{"model": "CTC audio transcriber", "time_shift_ms": 100, "input": "log_mel", "win_length": 400, "depths": [12], "kernel_size": 3, "stem": "single", "widths": [128], "precondition_frequency": 25, "merge_dims": false, "one_sided": false, "adamw_weight_decay_other_params": 0.01}
Rows from block 8 of a small CTC audio transcriber, named by matrix and row number. Each number is 50 + 15 x the weight over its row's rms, rounded and kept within 0 to 99. All counts start at 0.
Before each channel's rows are labels from the 100 clips, of 14848, where the channel reaches its highest value: "responds to" is what is common among them. Only what is clearly more common there than usual is listed. The data: telephone keypad tones over noise or synthetic speech.
# c30: last pointwise conv (model.blocks.8.c3.0.weight, 128x128x1), inputs 0-127

responds to: number of keys: 9; key "1"; key "0"; key "A"
c30.2:38 29 42 44 14 64 49 43 64 62 54 71 64 36 61 66 76 47 51 52 62 49 45 52 40 70 36 62 46 32 33 39 70 26 50 59 45 72 57 32 39 51 30 44 28 67 74 58 38 51 50 45 29 28 67 78 57 46 58 63 43 39 63 64 42 51 47 57 81 71 41 52 58 30 40 44 43 49 62 33 46 49 45 59 57 48 43 49 36 40 48 46 47 52 49 89 29 47 58 49 66 41 36 59 56 52 68 26 24 49 27 42 35 52 44 57 34 60 52 84 74 35 88 72 35 55 81 06

responds to: number of keys: 9; key "A"; key "3"; key "8"
c30.13:47 55 35 49 30 57 27 49 66 50 47 46 55 22 54 22 59 38 47 47 36 41 62 40 24 42 48 66 60 33 54 47 55 50 47 38 59 43 39 71 32 53 60 33 48 74 52 66 48 41 62 72 65 41 32 35 45 46 42 45 43 22 56 56 77 49 55 63 20 60 40 56 35 43 26 53 84 36 30 33 66 58 99 41 58 26 45 80 56 53 51 37 61 35 40 64 62 56 36 42 82 49 41 54 49 39 40 38 52 25 42 47 58 79 68 43 55 59 24 93 47 31 81 49 66 61 55 49

responds to: reverberation; number of keys: 1
c30.35:50 56 22 57 58 76 49 72 80 66 46 52 84 82 70 70 44 46 46 41 58 45 64 99 38 62 41 50 25 27 36 25 64 36 55 55 50 42 59 62 42 71 54 13 41 64 67 49 72 60 60 42 35 68 48 57 53 56 48 48 51 41 34 27 50 46 55 52 46 42 50 60 36 43 39 46 75 34 56 51 66 57 35 55 63 41 49 37 49 69 36 46 46 47 50 56 54 62 29 44 43 49 61 98 72 72 68 92 56 34 48 52 63 50 41 56 49 42 43 38 71 37 53 61 53 59 25 66

responds to: number of keys: 9
c30.67:50 48 35 54 50 63 37 74 39 58 83 49 41 40 67 76 35 52 48 27 57 37 39 52 65 50 31 35 60 51 47 40 56 62 54 54 62 54 31 59 36 47 72 37 59 62 34 19 31 42 24 99 61 58 54 55 36 51 69 49 46 55 77 47 45 62 39 42 59 52 46 43 96 44 45 33 63 66 48 64 46 44 60 40 25 37 68 18 38 34 50 48 46 73 38 42 33 47 53 36 62 36 45 38 53 22 50 56 41 40 65 42 53 73 64 53 43 23 42 56 15 49 76 41 46 60 89 35

responds to: number of keys: 1; white noise; number of keys: 2
c30.51:62 36 48 42 41 56 27 45 78 42 52 68 50 34 86 53 62 57 70 62 39 45 76 99 54 46 39 51 30 48 43 53 48 36 75 62 53 47 42 61 27 50 50 60 64 56 53 64 42 52 46 56 35 64 65 45 41 56 44 51 56 38 52 74 51 53 59 52 33 55 62 47 33 24 40 41 53 45 31 59 42 40 39 47 42 70 49 54 42 65 43 46 71 54 40 22 70 44 62 62 50 55 31 29 65 54 59 38 60 49 37 38 52 59 51 78 83 48 03 51 38 76 39 22 81 37 37 46

responds to: reverberation; number of keys: 5
c30.76:29 48 98 51 43 13 49 53 47 64 59 39 52 50 49 74 59 48 45 21 67 31 55 47 20 71 57 52 50 58 21 37 34 54 50 42 41 49 45 50 35 54 69 40 44 50 49 53 44 44 49 63 40 68 53 44 34 50 42 60 49 46 64 53 52 65 66 81 56 55 61 36 65 60 54 40 40 83 50 45 52 44 47 57 43 45 40 13 83 49 42 67 51 46 39 42 66 36 42 49 28 55 32 77 59 64 46 61 64 36 62 96 45 40 59 36 29 57 99 51 47 42 36 77 54 29 48 48

responds to: reverberation; number of keys: 3; first key: 4
c30.100:62 44 57 59 45 52 65 39 33 41 55 29 67 57 52 71 44 39 52 47 41 68 36 45 20 44 75 37 59 42 51 60 44 50 41 41 71 68 44 49 29 81 44 33 47 67 38 61 34 82 51 66 58 43 55 49 32 59 52 58 46 37 49 46 30 47 24 46 29 41 69 61 39 66 44 30 26 43 63 51 44 73 35 56 68 42 63 45 42 25 55 95 07 46 54 51 66 63 55 56 58 34 62 53 39 44 10 74 60 66 40 33 45 46 59 29 48 60 67 26 15 38 39 62 73 46 57 71

responds to: reverberation; number of keys: 3
c30.32:40 54 82 36 61 49 67 31 18 43 70 56 47 19 75 41 60 42 43 19 47 19 39 39 32 34 75 36 69 45 38 57 60 77 53 58 71 65 57 36 42 43 52 56 52 54 48 37 53 55 76 21 39 58 31 49 59 66 51 73 44 28 40 21 48 43 70 32 53 27 39 54 43 57 38 27 68 52 70 42 59 45 72 50 57 45 42 56 63 52 42 44 58 25 40 61 27 47 57 51 33 35 40 89 42 50 40 73 35 34 36 41 51 39 38 32 68 43 63 53 60 67 48 68 25 47 49 20

responds to: number of keys: 9; key "3"; key "0"; key "A"
c30.33:70 49 64 66 81 28 98 54 66 38 55 40 98 75 36 64 36 62 73 66 35 10 55 42 41 39 35 44 33 44 32 27 45 75 69 47 54 47 42 22 46 57 68 44 61 47 46 61 42 60 42 56 60 40 42 41 42 44 36 29 18 61 48 51 70 65 67 48 61 71 48 46 42 40 47 49 48 27 28 52 39 41 78 45 49 63 61 59 41 47 47 36 75 37 46 23 49 42 40 66 61 46 48 56 56 27 36 56 57 43 42 39 53 63 65 48 50 51 45 47 29 55 84 43 52 26 57 62

responds to: key "4"; number of keys: 8; white noise
c30.79:37 34 92 76 55 30 58 76 63 60 42 81 76 56 66 56 37 24 50 33 51 36 33 52 40 59 53 39 34 99 36 49 56 33 51 36 48 36 43 54 42 42 24 32 41 49 60 46 63 67 63 53 56 37 56 55 48 55 64 68 49 45 51 43 41 68 48 50 47 44 46 41 38 67 43 72 50 46 28 56 37 68 53 40 52 46 37 60 52 88 54 48 46 70 33 31 40 33 49 31 33 63 46 37 66 37 31 28 54 50 69 20 58 67 66 46 36 90 29 48 53 48 50 38 79 43 33 46

responds to: reverberation; number of keys: 1
c30.12:34 46 46 48 52 58 83 28 66 58 58 64 46 47 56 57 67 29 61 52 41 49 45 56 49 53 31 46 32 60 60 23 27 41 21 67 67 31 47 49 50 42 39 30 38 44 61 66 47 61 53 51 51 10 18 42 53 53 46 53 66 75 65 58 54 53 53 54 63 28 46 71 53 50 57 37 68 48 88 77 35 49 58 43 73 33 64 44 64 33 48 36 53 53 71 61 67 56 68 52 43 42 71 30 56 71 41 87 41 33 45 65 34 41 48 49 50 25 32 41 50 56 17 37 39 59 40 98

responds to: key "1"; number of keys: 9; white noise; number of keys: 8
c30.83:45 51 70 64 54 65 71 29 45 57 46 39 53 25 50 65 54 49 81 34 48 43 45 49 46 42 33 37 40 83 44 56 50 35 47 53 55 33 51 42 64 60 58 49 53 50 57 68 58 55 58 33 69 51 65 62 30 51 43 41 54 50 44 63 64 51 51 48 39 76 28 46 42 62 60 19 32 50 43 63 42 51 90 57 19 57 69 50 43 82 33 65 42 37 44 85 63 38 59 30 60 34 88 56 88 32 55 66 69 47 76 77 38 75 63 40 49 60 51 84 54 39 73 38 52 66 47 32

responds to: number of keys: 9; reverberation; key "8"; key "#"
c30.68:51 48 55 53 51 38 62 51 63 32 25 47 36 36 70 46 51 41 57 66 34 56 39 37 44 42 41 55 29 58 24 57 62 44 37 51 26 57 37 54 20 58 45 16 62 87 34 66 39 75 40 56 37 66 54 64 41 54 21 58 45 57 51 59 46 66 75 23 67 52 44 61 47 42 43 56 23 29 75 33 39 37 37 51 49 28 66 48 28 62 56 40 52 67 58 58 36 44 56 43 64 97 50 39 70 65 45 49 59 38 57 60 56 90 61 54 27 44 40 81 46 58 69 68 50 51 86 49

responds to: number of keys: 9
c30.14:40 53 60 81 25 14 53 37 41 36 40 35 18 34 41 41 27 41 33 54 66 39 29 51 44 39 18 57 60 52 39 41 35 70 45 50 48 30 41 36 46 39 64 61 61 56 41 45 36 86 73 85 65 40 35 43 35 47 37 36 60 57 58 53 60 76 33 44 70 65 53 77 73 49 53 51 57 44 51 50 30 59 69 53 47 75 45 81 48 57 35 61 42 48 47 38 38 42 67 48 58 55 36 48 74 23 57 64 52 42 55 44 45 54 61 32 49 52 60 80 43 46 68 57 79 36 94 58

responds to: number of keys: 1; white noise; pink noise
c30.48:56 58 40 66 55 64 38 54 49 45 75 49 61 73 38 62 65 51 37 66 36 66 50 65 41 62 34 63 43 48 58 41 33 63 61 53 43 39 49 39 42 47 42 73 41 48 21 48 54 53 52 39 33 44 68 33 24 58 37 15 47 55 51 69 32 72 47 68 46 38 61 43 41 32 27 25 43 54 33 41 58 48 44 39 62 29 35 44 52 64 33 54 66 46 68 28 30 57 27 53 42 12 35 37 53 58 52 36 60 02 42 19 67 56 64 50 62 68 24 39 20 77 27 42 81 41 38 63

responds to: number of keys: 9; key "A"; key "3"
c30.52:54 59 88 49 37 36 44 44 46 54 19 48 38 32 46 49 44 36 31 28 63 59 51 50 44 44 66 81 56 41 42 55 48 59 54 62 55 43 58 73 48 27 06 41 50 49 91 63 30 59 27 37 58 56 22 44 49 47 46 45 65 40 52 50 53 23 70 60 34 45 45 44 52 49 46 48 51 65 33 23 53 76 37 53 39 37 59 28 65 29 50 75 62 33 51 74 68 71 15 68 57 47 34 63 55 50 40 44 29 18 31 55 25 44 58 38 65 55 45 71 65 29 71 36 58 52 58 56

responds to: key "1"; number of keys: 9; number of keys: 8
c30.8:39 50 28 53 64 49 17 36 48 39 44 38 47 59 46 46 28 57 42 46 62 57 61 59 48 30 63 40 46 45 47 67 35 46 41 63 44 73 41 43 54 50 53 46 79 49 27 51 27 39 37 48 50 46 48 85 56 52 62 57 47 49 37 49 24 62 30 43 34 37 53 65 51 94 47 42 64 99 35 34 43 23 42 41 51 55 41 39 47 06 55 55 49 58 51 50 57 62 36 86 49 46 09 68 50 50 49 31 38 41 53 53 29 43 36 47 42 47 38 73 57 35 67 51 28 60 51 11

responds to: reverberation; number of keys: 3
c30.115:32 61 42 31 47 46 57 20 50 58 78 61 50 41 54 47 39 49 37 49 54 65 46 36 61 02 38 34 69 63 47 34 54 51 44 47 51 65 45 44 43 38 46 46 74 56 66 51 65 42 63 56 44 55 37 51 31 54 39 74 42 49 42 55 35 66 62 10 55 31 43 64 39 59 53 40 39 63 35 46 30 30 58 50 43 38 60 23 65 32 45 39 52 39 69 56 38 42 70 79 43 53 58 99 37 60 62 70 49 48 54 32 75 37 28 38 65 25 69 56 24 60 33 70 16 37 65 54

responds to: key "1"; key "A"; last key: 1
c30.20:47 43 54 32 72 43 27 57 41 59 31 39 42 45 53 57 48 56 38 55 41 64 61 62 36 47 68 63 34 32 11 47 34 40 48 23 53 45 44 33 47 69 69 54 50 46 53 69 34 59 44 66 52 61 61 86 69 53 50 42 69 65 98 45 70 51 43 64 47 35 46 71 40 56 39 57 72 58 59 50 48 57 72 42 53 35 48 71 21 35 20 50 39 48 63 51 51 55 60 33 46 17 63 74 37 90 44 64 48 40 23 48 32 31 54 58 42 48 13 39 66 39 21 40 55 62 55 41

responds to: number of keys: 9
c30.26:48 53 39 21 41 27 61 51 39 62 43 31 43 44 31 30 30 53 33 79 60 49 52 42 39 28 43 37 69 82 66 48 51 63 36 66 49 67 45 69 71 56 53 32 37 57 63 38 38 31 31 67 39 37 35 23 39 33 51 48 53 47 60 46 49 75 47 57 63 56 50 77 71 57 82 34 40 22 33 31 34 52 40 40 42 74 42 67 38 54 48 39 34 53 54 57 61 64 56 59 63 50 30 52 99 33 59 54 77 78 57 59 29 77 57 38 45 63 56 74 40 56 61 62 61 37 70 38

responds to: reverberation; number of keys: 3; number of keys: 4
c30.104:45 42 49 79 51 62 28 52 54 52 34 51 54 41 53 41 56 58 55 56 74 49 59 56 37 35 47 49 31 64 77 75 37 50 63 81 38 35 56 67 30 58 21 39 38 56 51 48 43 22 37 50 36 49 56 56 54 52 37 55 34 44 45 45 50 70 68 59 54 36 38 68 53 75 64 15 49 55 54 60 52 48 60 59 72 54 47 51 77 58 45 55 70 49 55 74 01 74 79 36 30 49 55 84 41 30 36 38 44 54 44 37 36 46 29 50 55 44 94 44 32 28 20 65 34 64 40 52

responds to: number of keys: 9; key "8"
c30.66:30 46 33 49 66 53 45 49 65 43 38 55 53 44 33 64 55 46 77 60 57 38 57 50 43 47 56 74 45 45 41 23 61 64 56 43 68 59 40 54 38 49 50 73 99 61 38 82 49 71 53 61 18 47 66 58 54 45 72 59 32 60 35 42 45 54 61 56 57 49 50 78 45 43 69 68 73 41 62 58 73 48 44 53 39 59 55 44 52 37 40 68 29 28 36 28 25 35 56 54 00 36 39 39 52 48 53 08 46 45 44 57 38 40 81 51 66 49 46 79 51 60 80 57 52 30 66 60

responds to: reverberation; number of keys: 3; number of keys: 4
c30.123:48 18 58 51 55 80 54 48 27 64 37 57 65 62 55 47 23 62 40 55 48 77 37 55 47 70 41 35 42 44 54 24 85 65 27 58 50 77 16 43 54 49 50 53 55 26 55 65 66 79 64 50 55 83 65 47 47 81 56 32 49 50 61 46 56 36 68 66 56 38 36 59 28 59 33 42 35 57 55 52 44 47 65 50 23 64 47 80 64 38 56 32 49 39 47 40 58 49 61 33 52 56 45 59 61 40 46 57 31 56 60 48 67 45 59 09 47 51 72 37 37 29 45 81 44 15 29 39

responds to: number of keys: 9
c30.7:69 33 65 55 60 56 24 68 29 56 46 46 49 49 62 22 73 48 68 69 76 45 76 48 62 38 84 31 35 69 43 52 52 54 65 38 75 25 69 52 35 78 71 56 43 63 73 65 79 38 52 52 20 47 41 67 35 37 57 54 55 67 16 44 70 39 51 54 76 52 54 42 80 10 51 37 64 69 48 54 52 79 51 49 46 62 55 55 38 42 74 49 45 37 49 47 79 75 49 35 60 52 53 65 45 32 60 49 32 33 53 31 55 42 59 61 40 32 48 60 55 36 63 37 51 45 41 52

responds to: number of keys: 9; reverberation; key "8"; number of keys: 8
c30.85:50 55 37 13 47 58 33 54 47 40 44 69 36 54 57 46 29 58 37 28 54 34 62 54 34 41 33 45 78 53 39 56 47 48 40 73 61 47 34 34 42 52 40 30 56 52 44 58 43 45 51 56 80 57 31 76 20 62 52 26 53 61 53 39 53 46 45 54 55 26 57 50 38 39 47 56 57 31 38 38 54 31 31 74 44 72 22 29 75 55 33 28 54 57 46 30 37 51 51 31 74 44 48 34 19 56 73 51 50 50 45 29 75 72 87 21 55 39 61 43 59 81 59 55 76 48 84 45

responds to: reverberation; number of keys: 3
c30.58:43 62 58 26 41 46 27 63 64 64 50 49 27 27 25 18 48 27 26 53 49 52 21 48 64 40 62 66 71 55 53 21 46 26 62 29 52 49 29 64 40 30 48 67 39 58 40 41 41 56 38 49 60 63 35 65 38 36 49 45 57 56 49 63 38 36 89 42 36 17 81 31 57 32 39 38 41 25 32 53 39 39 54 56 60 63 64 48 58 46 46 60 47 55 57 42 23 44 65 55 65 60 68 64 77 41 51 70 59 37 52 54 99 42 48 47 37 61 64 52 45 24 44 70 36 40 38 64

responds to: number of keys: 9; key "8"; key "0"
c30.93:57 57 71 74 91 36 50 55 85 26 42 48 40 38 66 47 34 58 77 40 41 63 53 60 53 69 42 39 37 63 63 47 41 72 61 51 44 43 49 64 64 54 30 59 79 74 42 69 50 52 65 68 61 55 58 45 38 48 60 42 52 67 61 63 59 53 46 51 53 44 44 49 75 42 68 54 74 51 22 35 55 50 96 49 56 67 50 47 43 41 36 63 40 30 44 33 65 35 68 41 75 66 30 75 63 40 56 61 36 48 72 47 47 72 83 40 40 41 75 45 43 55 72 57 64 34 88 54

responds to: number of keys: 1; number of keys: 2
c30.103:26 64 43 70 56 54 45 40 65 37 24 67 58 67 54 50 49 72 25 55 40 53 73 55 50 48 28 61 59 51 46 61 43 47 47 61 46 43 52 58 58 46 39 43 61 68 44 34 52 33 22 46 51 32 52 27 26 46 31 90 17 56 41 66 49 33 47 55 37 32 40 48 76 72 48 51 62 52 69 61 57 53 42 64 66 37 42 46 55 52 49 47 62 45 67 51 39 30 60 39 42 68 63 79 04 33 63 65 43 35 42 90 22 44 50 78 27 37 50 51 55 30 38 40 14 57 32 62